Rows from block 9 of the encoder of a small masked spectrogram model, named by matrix and row number. Rows with one number belong to one neuron. Each number is 500 + 40 x the weight over its row's rms, rounded and kept within 0 to 999. All counts start at 0. Numbers have three digits each.
After each neuron's rows are labels from the 100 clips, of 14976, where the neuron reaches its highest value: "responds to" is what is common among them. Only what is clearly more common there than usual is listed. The data: chords played on synthesised instruments. In brackets: how many of the 100.
# fc1: MLP up (encoder.blocks.9.mlp.fc1.weight, 1280x320), inputs 160-239
# fc2: MLP down (encoder.blocks.9.mlp.fc2.weight, 320x1280, transposed), outputs 160-239

fc1.433:511511454483423509410561458569498489492427595439582515535541479505509578546526441486532481502412502524550494505524461508514523475516490498510472545547468520506492480479449491494543458516499511507466511529449523509472577397460457420546505523
fc2.433:484554481491593518554543520468485514511471441514454525506503490462468433375476573512441449533502490469495525457519547539484529528517483510500469430500450463482481458531495475512488512472509523487528496460553459463561522545543489509489420501
responds to: block (62); reverberation (62); marimba-like (31)

fc1.42:557556480529484493399515485475492456501503472510461451533514545549466421520434496530481533450504416533475516527503522512481486543545504539491502499550410487487521543599438573543508589443501507503440434540448525487524503418548468607520490546
fc2.42:412537491512579426535461514485526470525555487392474444534483529556491499485519463527455569472517437498512488507452520536479496505444523520448405536427575526499498539502479504482511540469511528590492435551535479445459524413540467523531520527
responds to: mains hum (35)

fc1.614:526522535467532483464490508486488541481538551593526494520481449451522502511460482530571525465450464456528482526549462456497527454532480526571452436573543513478590534525491455498401531489439501510486540491502466501533451449494539411485528474
fc2.614:491474478519443496455558449502552473502523514530482508499508544506429506508439461555458552538461489506503517533510537487498513492483519440505458484468545472490501581458459565493461491577539531522540529447493539545503548469506470550517620533
responds to: arpeggio (100); piano-like (78); playing: arpeggio down (57)

fc1.580:494454450515445446505500533526538555422561528471467529454522544547497475466423527488513488484432424503404577542542505528518584518501453468519552465503469574502538491491489445444521421527480512505376470563489428430462529457495514503480456444
fc2.580:539492492589438499499535492543522453501465503465499462472483477502568591554502505474468469480492569489540481500492487461447517463566524477510489525460550512495539530484552476452532554485511509478541408480507464480537483498486506546517532600
responds to: thin (high-pass) (30); clarinet-like (25)

fc1.617:436474482478539481476478511553500570478504493557493447483502486506520501486538572509502382482505548415513475536490414544506520467534495491471486471509431547564525504536471447507538466544460517550419545561483469523505506482465532485502445409
fc2.617:555531397534476449497450494487573430479516573456444447416466535486517520417474479504479593492535492482533463488495474503544495474472455491482376498425485534465519480518491467458514560536535482532502441545504478483441499507508534464502484552
responds to: thin (high-pass) (100); white noise (35); instrument: horn-like (26)

fc1.199:516456467512506510477508500553458485507480429521488562563582480539553511496511484502532523464423420514509533516568448472447576497485495516530488495553510464560559513497392454564437509498492495421460468491448504520463502444475489473490499457
fc2.199:512534527471502501517436515557479470521495468447490507524504499474470488530474468492483507466554512540474494595511499497492528512519551445535576534452513480547559516584509494482464595499532528528499502533541511473516565520487493543438442517
responds to: block (55); clipping (33); text has "clipped" (33)

fc1.360:489533601498546493492511493559443514555493502585527535482532492542510455554508512414573510503451458517496575533529538477486523481523499489498353513458487467510486488526469532533527523431501536530534494512415558536568505513479566460528472588
fc2.360:445481533513546563480496505528490542420517526508543534477491477499484470549470513465484471519418430523496432572482482494529500500581476489471400479469535432551480474575515534495542539456468480491548549484463534554527505483438485508475468504
responds to: strummed (100); square lead (41)

fc1.183:466523529480512422490527499507522520455485516485555520484543442431476536557549498506590461538440495511527452501556494466493498562527442420520490506515498385540510427515518474418525442506512539528402545526491560490554479513493463546437442442
fc2.183:545484548500440492513520570524496484525490515482497493447507498562479491402491494448516467478474511532502485438465557564510562473463485496428510515514474539464472528462460556559474519458552501486538557522509426493486470481455538482499553547
responds to: white noise (52); pink noise (39); instrument: horn-like (33)

fc1.432:599552422509564514500509512486550467452514548539478466536510558552482441564481477526512485491488440553563520552527484549511457527602468591478442521416476532474542547538434571523452552482533431520505545468525474406515540541432519518459562513
fc2.432:487467496482492595512445513584503495528539521457500488484548470545528503502585500466518533524455569574482478481466510464525481465500573488455475531508571451528471462590470497476544590489513547482513487468515434603421488505532435562530495550
responds to: mains hum (72)

fc1.726:519440523469516489506530422478461466440475478481481451414448438441565556516492545477508443529447529529524417551555480523507434427498474540524486433538585534537596559541417472556402478529451477491516514512553532485486464446463483532458508454
fc2.726:549540472474531538550513491458467470457440546481546472481410489491515547508532419561479547467505470550554568472534560499499453468536530476546449522483454488518462509445436560489483516496513483560484514555546552492541488547559472447457520505
responds to: white noise (93); thin (high-pass) (40); clipping (33)

fc1.192:506461466484500472523448415428403441449475445529467487456534528464570514440508449581510592468522575485501467418491471447477520552446549475510558483488505469488548477563518507430412485528503499449487465434445471506535466496557491503516496541
fc2.192:536586475516518548497517436597500479517499446534441468529496463464492554507534490549441554475454491488522492492484529517490525504467437482472503489525474462446483485500483482447494422537508544526495521465457480534470468469520462460482518485
responds to: arpeggio (100); playing: arpeggio down (99); marimba-like (96)

fc1.447:507539483543437562473570482453530499491463478497447445463496510596496475529441449555484440556418474435593515511553410501513471544535394557530451481513523511491484520516497558483454500462458425533464560509534447524492542524478467485515443460
fc2.447:477496504483462435489493473505432467528447566479519481471517507524486582583480461536499533480559559533521554489502515427456479478460536509535513553457469564530436494461478480450443507555494572537480471567472532562441522447512584393500473504
responds to: block (80); square lead (44)

fc1.223:519488517513474468410472523509424540575525496630532567496472553490537524495574576493474485567465547522496467469583508480553483525560550457530479416527487437463558476499517471466490469430424465462453388507419473558462552435470493478539532478
fc2.223:494574536491476464466466512492446561563547528534524446495503503449491489444483456443486529472501573481497542483445462567554496462520492475468561551549551498461472517478469438560495509494480564496535414533447479479529431469522567487511541565
responds to: reverberation (74); text has "reverberant" (74); text has "room" (74); organ-like (68)

fc1.656:476496471528445467491452523485460496522496493615504479512471533545442517515572536488599523578473446488535569503528519473446476603498483495561449472530438434544528451514565580430482565498579510464509537532461435459524575475529548500464519435
fc2.656:557493492519478455443527427539436561505481424485538454481463469407545552480593525500486458489544553516481442437518538512468479516517531453501536469499558465472518440510501433480479410494424544504498488551483484546505528484509517452474457525
responds to: vibraphone-like (68); playing: arpeggio down (63); instrument: organ-like (27)

fc1.102:516427499426443466485456468485465552493480532471452439462452450497584550495526526504461433522511501515524439513521500512458518442481429486562442472544470501468526532504466462500476525504420369477499507500562519549543482483444506502499492480
fc2.102:456457536522459424475499510470546539489518489468534531498460522516577513490523548471519532551510466489501526458541610412471436482535524458524539472558510454504506459482536437500523532489477498535558529564534547546510490541523512508494468532
responds to: strummed (50); vibraphone-like (38); text has "clipped" (27)

fc1.320:525470514493534492457528521478475475508449502576532472545525430589560466493471508547487544420531519440477521500489497522460546638561431457523407535478473446522525558496484491461533513445450411522526545542577443448504452484489488552481478539
fc2.320:491493486557516501523526459591422475536491506493496475512551509465514563508555463447497560563471523497517474521436415508492575492425528464442449468466501479414530483553511412409524548524500513520504476440488446512504530501530506523433495541
responds to: arpeggio (99); playing: arpeggio down (98); instrument: electric piano-like (26)

fc1.534:453516482444553576474528534502486437504527531546562525475498471531509519493492512531512472484496509493566573465561491540586527580497533540579509519476426487562517518462464591583499457404511476511466486556419554559542519488493444565503534571
fc2.534:530507556426474491482477570491536498518489451498502584542478502508509502490469533558480479535494497525500557451484470568521499494436415508544507477451450501526533505466503490562479465532523466492526484531446512523519484507514494522554510477
responds to: reverberation (66); text has "reverberant" (66); rumble (55); harpsichord-like (39)

fc1.299:520497447440445532469475470509436560486480520522528543571507491480450497535584490511515444527477514488467529495567454503459468498454481447515462526541459515571481440485554550486504569476521541517467484542426539511516504485481507515577516481
fc2.299:475573551493479459560487538466560447543439505514503553505498516514542537439481503500477426459498529507477521440515488597490539523417430483540592484534441498498544483440465598550520398518489452428534481555510415506500487439529472533519449554
responds to: strummed (77)

fc1.510:381458490483491464481463474540492567486531511547481487460467529474552498441562557494499457478520525425546462485509473523530508410471437460484447439465442545558506443541472422482506480575467513516453493532428457489492508527476479461498452451
fc2.510:548502418505458474494472520493567399546508565452437465439477521493506497459427469527513580515527446536506477512491463476550539467476447538459417527473506551439516537504463521469512583509541420542520464531504469504491516522473549535506502514
responds to: thin (high-pass) (100); white noise (43); text has "clipped" (26)

fc1.706:536510487513577473473550434437576550483505497508511502496473481511548399458503571530453540510482516429467467571504524534507506491512576449545522497585487479508502515477504547509462471491525598530489497544511545456571451480475497427494462558
fc2.706:526491482474526517535547483578463430528494553469473502482506511501477449498498600528513520584495499544525500503533550529434579466525457483526477508466502572444458457503498484559455417447549571518477495504451516506512540567447538399530475477
responds to: vibraphone-like (29)

fc1.697:501507478549501399524485442498504481590556491499542453507511454548485562537548577520587495469528452492537460537523508457475505474535478502479471472543532500497552494499456527531490543498510500494436548526377587401456551503451476508519451522
fc2.697:600540381499490491484558499574518439452443591465445459534505511443500522523527497486503536506494551542444551461532476516571461488484451503478393576481499540522543467566469426465501470464540561516461466507572490547480511509503475477580478468
responds to: thin (high-pass) (99); block (51)

fc1.621:453370520534579558516451569496502524581467547495547566469520452480518492488534544464525421431526506427508531477482444528565471496499438499481414484519408471473475452492489464474554553526487523495484512468497527522473500468532537618506473460
fc2.621:536545471437592474460530559490535426415482473464466485525399410469440475413496476547493447486513497493563591478485534503453490457558446536501507541518459525503457540493468518521521474507535494481469492510474509504503533447514517544520524494
responds to: arpeggio (100); playing: arpeggio down (91); clarinet-like (41)

fc1.371:476536414574549572482462571543535449512483562509557493534555539474516438498524503510491432453462438538475512526491493485565505532479454467473524472443476470482508473593505541439468499515508544581500441487495536515472455528497489446478467466
fc2.371:486530521496410476505447515546579523586503508504456489501559508573517514577565554466450525527482522482446483573459543477489581474484521518494460462555570549554450531551503562505477561506480508514553484416550415566499499494484519497517512430
responds to: arpeggio (100); playing: arpeggio up (100); text has "piano" (46); plucked string-like (32)

fc1.630:524481488478512516511488441501405508489507535449506472455514482496501490483475537533539374512492539483569493504526503544494473508533498472498512461475513527486526431600485493490517486437477530508465436452490586518548503503500490546558413500
fc2.630:538522584432465483510500511509501544471470429491482495451539513483533534486532577478490467451478519485398534521534479503460470465468490447461557463497479503497480525510512507444525466553486516470464571540562498524507446468527498545500477498
responds to: thin (high-pass) (73); rumble (27)

fc1.551:474477500516476510513476476473456461492515494522499513532513532501464523520582435489453544471495463513490531512523479423502441475479451552499495422516538490515536535542514503552440451497468499468472542587547488473502476508436537498477470553
fc2.551:511531440498521489472517572504586522509448488501516517506469563552463498482497527450548463502543488467577527526465496440460519503457469549459551613515499485500530516502548484492491462505433545550488477510456494466457508480462465516518476577
responds to: strummed (100); vibraphone-like (57); instrument: organ-like (38)

fc1.5:511569490477471437436541462503473460455489520571504430568509491559383485537449547493535441474481446502530547570515446533484448517518479509558441497445428561577536542489443534565505560485454482456436452564539507487554478515492471532538493526
fc2.5:515449459541507510516527539463483470563524559473520455477558451518576546538532473517514568469521415572441524553470508467478460471554520511470488562507606529467460536580438535514512525464550527557502482509545566448437461481466516516599532523
responds to: thin (high-pass) (56); mains hum (48)

fc1.604:477485465483448490455535515480505462523471502534526446502520517556513516534536430495471534507429457530464461568565485531568455562561497494449501511442505436515476571530492512523435477503402461556438420514531514431526479460519478507428544474
fc2.604:573474469493420545531559431473465499448512521531547483472513522584496493420535546487550500493529514469470499530510537545531512529490497513498489546515504518521503474490542547525473523527554521502546443567490502554540449453506462562511513524
responds to: white noise (96); arpeggio (79); playing: arpeggio up (70)

fc1.532:525498541531511498427448508510420513511576538465513530464515486527448517392574520511479495479523533485475443512489506523536589537494532469509495469537432490525521376443440488450470533426426451465467473497462563457444495431401457558507551515
fc2.532:486467416518440454494484414505551584521490525416550531486507503463518592537540474466534469545532539525466452438452479510494440486485538468537538472520548484530505498492531418427549477582496486490497434456524516543493461449509496495513530536
responds to: reverberation (98); text has "room" (98); text has "reverberant" (98); harpsichord-like (37)

fc1.464:479479503496458535516449478549444477597516467471523513490479473515447558525557597541536460491492541470531486418549468466578475605570557472554517479527453496530510385558526582493508488470514474477475511540481507412488543539457453531480455484
fc2.464:519518466476454476473507482532534535414383538528619489530482467522534563499561569508552441426495541509528523447460535488431443571488511462556468483432525420544433508451481453475561512526525523539482501516469496513472552465568552538481476564
responds to: vibraphone-like (52); white noise (37)

fc1.399:532461490504564536504497556478436496586547507441538446522501412474540466404509427474546496480507537483573506466517516504552466499490501511461554454464513510466528547506441539513481450505471513454475503500467594480472432502489457532551480581
fc2.399:521581558466542526496529532431520474455442538531482489523529480459466575541567446481486522464408504493601564457473459541521489488435556574443566577451520464460453474469484567487420483472535490505500455572507491476480494492559538510503531532
responds to: arpeggio (93); playing: arpeggio down (71); text has "piano" (39)

fc1.594:463617471520511516412503438531469532534480469562535516456524485577574551560538503463480469552419479464446494501525485543444505501555546538478527557465491486554536479585484518529457526448470514439479536558453516539500493449406510543546491475
fc2.594:508583555512443571509491559534509514492520519550535475480459513566453508549514556426511480540425470459365464522453490553499521467517496449457530504467511476513522476558538508533490477492483515566545490525493508496488484504415559524508450516
responds to: strummed (100); piano-like (29)

fc1.750:488444518463476496530443448438500513485462493546533501467517521507516507479564503514542514452502525520514492418528487459484466533499467445542443477560436483504486479532505542446499480546493460483513507435460569458557527443453486536545511477
fc2.750:461538476489491528514496469514503571483456547547546462524495534517480396499503521466521458491479465509434489628548497433460458483459551510544501446507511464500444499487478474559568502512516503497519434494401474532544506510521535486491489546
responds to: vibraphone-like (85); arpeggio (81); clipping (44); text has "clipped" (44)